config.toml
model = "multi-label image tagger"
dataset = "larger renderings of crowded toy scenes"
train_examples = 90422
image_size = 96
crop_scale_min = 1
horizontal_flip = false
color_jitter = 0.1
arch = "convnext"
isotropic = true
norm = "layernorm"
activation = "swiglu"
mlp_ratio = 3
inner_norm = false
drop_path = 0.15
patch_size = [12, 12]
layers = 10
width = 256
kernel_size = 7
num_labels = 52
mixing = "mixup"
init = "xavier_uniform"
residual_init = "scaled_by_depth"
optimizer = "soap"
beta2 = 0.99
lr = 0.0022
beta1 = 0.95
shampoo_beta = 0.99
eps = 1e-08
precondition_frequency = 32
max_precond_dim = 1024
one_sided = false
adamw_lr_other_params = 0.0018
grad_clip = 1.0
steps = 40000
batch_size = 128
epochs = 56.6
lr_schedule = "wsd_sqrt"
decay_fraction = 0.3
final_lr_fraction = 0
warmup_steps = 2000
weight_decay = 0.05
adamw_weight_decay_other_params = 0.05
Rows from block 4 of a small multi-label image tagger, named by matrix and row number. Rows with one number belong to one neuron. Each number is 128 + 32 x the weight over its row's rms, rounded and kept within 0 to 255. All counts start at 0. After the name is the row's rms in percent of the matrix's.
Before each neuron's rows are labels from the 100 images, of 14976, where the neuron reaches its largest size: "peak on" is the class under the peak; "top examples" is what is common among them. Only what is clearly more common there than usual is listed. The data: larger renderings of crowded toy scenes.
# gate: MLP gate (model.blocks.4.mlp.gate.weight, 768x256), inputs 172-255
# fc1: MLP up (model.blocks.4.mlp.fc1.weight, 768x256), inputs 172-255
# fc2: MLP down (model.blocks.4.mlp.fc2.weight, 256x768, transposed), outputs 172-255

peak on: mug
top examples: mug; barrel
gate.13 101 [129 119  88 112 105 138 135  73 181 139  70 116 149 115 151  75 133 144 181  49 118 102 150 112 141 150 164 128  81 106 140 120 155 154 113 127 126 153  96 164 109 141 130 175  96 108 114  74 189 126 182  81 200 117 129 168 149 128 152  98 175 132 150 130 109  93 231 139 119  98 103 115  80 121 195 137  94  86 107 130 122 173  87 107]
fc1.13 099 [130 114 111 158 100 105 108  96 159 167 114 148 142 121 185  81  97 138 195 130 106 139 104 154  98 166  64 101  91  94 148 131 108 109 158 157 168 119 110 167 174 126  65 111 137 124 116 178 138  75 113 145 152 158 124  65 106  96 118 185  72 159 120  91  40 166 153 156  80 100  80  85 124  94 120 148 143 113  91 145 144 118 126  60]
fc2.13 097 [128  55 209 129 131 139 100 184 164 185 114 125  94 138 160  69 116 126 136  89 135 133  56 114 150 132 179  97 123 113 150 166 158 117 160 159 125 123 122 102 127 160 113  58 117 225 172 145 192  90 129 135 107  86 138 106 121 103 155 117 111  89 137 150 139  82 163  85 104 128 168 126 184 159  95 148 146  96 129 101 109 166 109 202]

peak on: tree
top examples: tree; count: six
gate.485 092 [162 175 103 139 175 126  95 170 141 159 120 173  89 203 174 108  90 134 144 144 158 114 109 166 113 145 143 132  88 188 149  73 100 155 135 141  56  79 139 145 121 114 101 136  70 155 118 117 154 160 113  59  66 125  80 114  54 116 213 192  85  93  82 106  96 178 104  84 113 133 175 164 101 121 108 127 147 135 137 200 128 142 164 124]
fc1.485 089 [130 100  71  87 108 141  80  74  69 132  81 179 159 185 120 149  99 102 153 122 125 120 183 185 176 123 102 142 131 193 154 104 106 160 153 123 103  64 146 163 133 139 121 129  87 144 106 107 180  80 134 106 168 189 114 111 116 178 200 174  73  97  82 115 159 165 157 137  99 128 112  92 121  91  72 139 125 100 152 223 114 146 173 118]
fc2.485 096 [117 180 179 120 150 132  92 105 105 124 142 112 114 158 146  64 165 114 112 124 145 130 122 132 166 191  88 120 133 138 125 122 128  88 170 178 111 178 110 161 161 101 151  97 102 130 115 185 154 234 153 114 126 130 133 137 119 101 102 137  75 127 139 123 140 162 141  80 120 113 117 157 120 102 104 108  81 151 135 115 141 157 164 157]

peak on: mug
top examples: mug; teapot
gate.574 104 [140 167 142 128 180  81 109 120 108 106 151 150 108 147 141 132 111 107 143 158 170  99  93  88 145 160  96 118 134  97 137  61 231 154 196 142 140  90 104 103 221 107 110 125 148  50  77 126 128 160 138 164 112 115 148 130 143  96 151 128 191 115 146 183  94 140 122 167 170  83  89 100  86 122 126  98 196 142 111  83 142 127 104 190]
fc1.574 105 [158 138  66 147 104 139  93 111 161  95 171  89 206 133 139  99 160 113 151 137  44 123 144 180 125 110 171 118 118 145  84 129 113 113 171 141 112 111  78 136 134 133 109 149 145 132 122 159 172  70 144 131 181 123 166  90 100 165 140 124 107 168 116 120 138 115 121 132 145 132 160 179 155 184 179  92 120 111 153 191 145 111 123 145]
fc2.574 100 [100 111 152 129 141  72 174 129 126  83  99 158  80 151 143 132 101 133  99 121 119 155 113 145  94 142 164 144 136 133 179 115 109 112  83  75 119 128 136 176 156 185 152 140 176 115 107  45 157 105 162 138 133 142 129 100 186 148  96 146  67 141  56 113 116  88 202 162 104 126 182  88 123 190  95 143  63  81 119 153 142  84 115 118]

peak on: arch
top examples: chair; arch
gate.394 108 [102 180 117 152 143 213 127 129  64 136 139 136  95 124 107  83 165 140 155 135 130 139 200 102 114 106 101 124 131 158 112  84 148 150 113 144 129 126  85 145 121 162 134 112 120  91 107 150 109 144 141 123  78 102 181 128 174 109  90 117 126 114 107  97 169 124 158 116  71 152 133 122 128 118 117  82  75  84 127  65 121 113  80 120]
fc1.394 107 [132 102 116  38  47 164 120 178 103 172 146 155 199 115  73 112 157 113 130 150 141  99 141 119 110 165 141 147 127  86 124  97 149 180 138 107 145 151 111 179  84 120 216 175  46  87 139 143 124 132 116 171 145 147 131 126 163 135 159 137 130 140 120 138 179 110  65 110  95 139 156  92 155 125 158 126  98  95 120 104  69 192 143  72]
fc2.394 103 [166 120 105 140 126 124 182 182 112 199 138 124 114 125 171  75 125 105 119 135 101 117 111 166 125 166 159 141 120 147 113 125 117 152 186 128 185 130 178 141 107 116 165 182 135 125 142 109 115 102 122 143 110 149 173 151 131 132 133 172 141  81 131 113 173 158  84 115 191  96 162 139 140  64  96 118 191  93 134 133 103  80 146 117]

peak on: tree
top examples: tree; largest object: tree
gate.750 099 [136 122 111  98 137  93 115 165  87 138  88 124 119 165 134 143 125  87 133 152 113 102 137  91 140 151  56 107 134 142 102  76 125 165 103 120  84 152 140 152  96 196 151 179  95 152  90 161 110 117 115 146 164 139 198 150 126 113 149  79  90 125  82 126 180 117 129  97 110  81 144 109 108 132 118 217 188 170 119 213 150 127 165 173]
fc1.750 103 [137  79 136  96 115 109 126 120  75 130 136 122 173 118 122  85 171 142 118 129  80 146 120 137 154 129 169  69  58 115 163  57  79 101 151 147  77 144 127 158 115 173 102 167  92 135 132 120  77 161 118 109 148  93 140 130 152 133 124 153 173  96  87 119  98 148 141 123 121  90 183 183 131 149 115 145 184 134 131 162 151 105 104 152]
fc2.750 106 [118  93 122 147  83 143 200 181 151 164 115 106 129 119 118 131 124 126 133  20 118 171 152 140 156 119 118  92 149  93 121 113 128  93 159 129 148 122 149 128 155 138  82  93 114 150 119 114 117 176 156 168  58 126 106  88 132 164 160 169 116 147 135 124 102 128 111  71 158 160 128 109  82  53  57 124 113 129  96  81 114  72 184  85]

peak on: mug
top examples: mug; largest object: mug
gate.411 106 [167 125 171 111  90 139 105 126 116  98  82 132 158 135  70 100 138 119 112 133 160 190  97 151 174 166 142  97 129 132 119 165 113 106 110 120 145 128 131 137 140 111 178 112  65 117  86 146 184 107 111 110 125 130 120 139 148 126 165 133 141 107 152 101 143 117  89 139 103  93 115 178 102  89 147 115 114  88 109 110 159 158  84 138]
fc1.411 108 [164 174 110  92 144 123 100 106 135  73 138  72 125  89  95 177 109 108 150 169 116 183 132 158 126 166 122 114 156  98 113  78 168 117 163 152 118 135 135  95 103 125 133 100 124 158  26 146  99 153 142 116 173 146  94 167 164 112 122 128 118 146 125  54 133 176  82 191 131 113  83 102 142 124 110 132 174 102  53 133 154 121 192 137]
fc2.411 100 [119 138 157 141 143  93  91 192 102 102 155 163 180 119  83 139 108 144 127 142 122  91 147  98 136 105 169  85  88 114 118 131 127 176  82 184 140 139  92  93 146 157 124  94 105 179 115  51 166 138 139 111 147 155  63  76 139 139 117 120 173 164 131 109 144 137 124  24 175 110 142  98 135 157  99  70 111 149 176  65 116 102  35 119]

peak on: tree
top examples: tree
gate.93 096 [111 125 109 174 169  84 189 102 135 123  80 168 182 119 161 157 138 186 148 106  81  81 120 149  81 116 152 179  70 144 115 173 128 138  87 158 185 140 116 155 117 152 124 163 114 119 119 146 139 124 165 131 112 105 130 129 196  93  78 147 109 165 169 147 102 169 112 155 120 131 100 142 108 118 168  90 160 114  75  75 124 133  96 180]
fc1.93 098 [166 146 107 178 135 163 191 146 131  91 109 161 105 135 156 125 130 138 157 191 208 103 141  78 153 132 123 119 129  74 108 171 138 122  77 137 161 123 131 120 160 161 107 144 121 138  77  91 124 115 180 141  63 139 102 144 165 127 119 129 166 126 100 203 163  83 132 113 171  93  83 101  97  94 107 162 104 120  84 123 119  77  88 126]
fc2.93 097 [106 143 131 157 122 121 174 127 114 153 163  96 164 119 157  99 147 117 119  91 128 144  64 103 163 140  79 126 151 107 123 107 141 133 121  86 141 169 126 116 152  74 173  74 130 107 115 174 108  93 131 180 151 146  70 105 177 188 139  95 157 122 137 111 154 189  90 128 107 116 104 151  60 117 113 182 111 116 172 133 120 146 134 137]

peak on: mug
top examples: mug; largest object: mug
gate.753 106 [119 115 168 137  94 129 119 136  96 106  98 211 135 130 120 101 153 180  61 101 126 146 115 133 103  84 125 134  90 137 141  94 131  70 150  77 145 152 133 124 133 101 136 142 127 165 108 142 120  87  57 104 114 138 149 100  73 147 171  98 155 202 133 107 157  83 148  99 162 129 130 126 124 124 140 155 107 121 138 114 147  81 228  97]
fc1.753 098 [157  89 117 140 126 194 127  89 155 167 117  73 151 126 125  91  95 135 207 125 138  93 138 129 122 134 107 185 153 115 119 138 142 138 150 166  82 127 121 141 114 134 108 160 128 154  96 129 107 145 155 101 169 125  97 187 137 134 114 137 154 175 118  76 142 130 133 193 149 159 128 110 157  95 153 113 138  98 121 160 175 180  86 110]
fc2.753 100 [129 128  94 189 133  78 119 140 181 171 138  94 167 129 202 113 155  94 111  74 105 187 146  76 105 126 146  81 106  92 139 103 153  40 125 254 113 145 117 134 113 136 109  86 140 172 118 115 176  62 105 121 104 189 147 152 141 125 124 148 162 114 121 105 105 138 111 117 117 108 104 167 128  96 114 199 112 145 122  77  84  87  60 219]

peak on: tree
top examples: tree; count: six
gate.382 095 [143  99 148  92 152 101 145 116  96 134 108 175 125  80 142  85 146 163 174 154  95 120 118 148 116 152 135 103 133 128 102 131  97  62 108 125 106 143 107  89 118 164 125  85 137  68 174 179 102 150 129 117 155 151 145  78 132 162 108  59 150 147 152 145 139  84 116 129 139 189  57 170 116  98 129  63 103  82  86  94 106 185  91  65]
fc1.382 086 [147 134 147 112 138 126 127 112 194 139 195 150 185 141 128 104 106  86 116 143 133 119 122 147 155 118  54 115 118  69  71 136 132 173 138 211  76  90 132 133 137 147 122 138  94 174  86 121 142 113  60 105 115 142 158 123 100  75 140 170 107  93 153 119  81  93 145 159  86 164 149  88 145 174  69 174 196 158 120 165 147  65 105 168]
fc2.382 096 [229 112 118 132 139 162 176  85 182 141 130 135 150 144  67 156 127 126 128 175 133  66 138 148 110 101  93 113  75 178  99 139 129  75  92 138 133 129 101  97 106 146 118 132 162 170 117 104  75 140 148 197 105 183 171 185  83 111 109 164 113 175 132  90 150  99 136 118 133 155 163 156 204 116 143  87  75 109  98 108 142 128  63  77]

peak on: tree
top examples: light from behind the camera; tree; snowman; duck
gate.265 098 [123  83 135  44  96  81 177  86 127 120 139 119 147  77 125 171 165 182 139 195 164 161 132 110 111 126  95 126 162  91 158 108 120 130 104 117 139 114 113 161 137 148  97 100 117 157 135 173 120 139 133 116 135  82 114 170 146 120 202  58 124 111 169 131 142 146  89 156 129 115 127  80  75 131 146 177 170 148 130 168 102 168 139  82]
fc1.265 099 [148 103  96  95 127 140 137  63 140  95 128 137 126 108 165 131 169 159 116  86 187 143 146 118 137 170 136 161 116  99 164 149 107 184 114 123  76 118 126 140 123 134 191 143 113 153 163 140 157 118 174  43 106 123  72 138 110 120 159 113 167 135  92 124 160 138 107 136 105  83 147 155  97 130 127 150 158 156  86 220 127 160 114 104]
fc2.265 100 [ 62  96 147 141 148 134 177 173 191  63 138 122 109  72 105 188 133 151 143 173 133 143  89 101 112 122 120 138 108 150 144  35 113 148 158 157 193 148 140 164  97  92 120 140 118  85 126 121 134 183 170  98 128 137 182 149 160 145  40 145 129  70  83 124 177 119 131 126  94  98 115 142 137  66  95 100 165 148 159 150 106 119 107 165]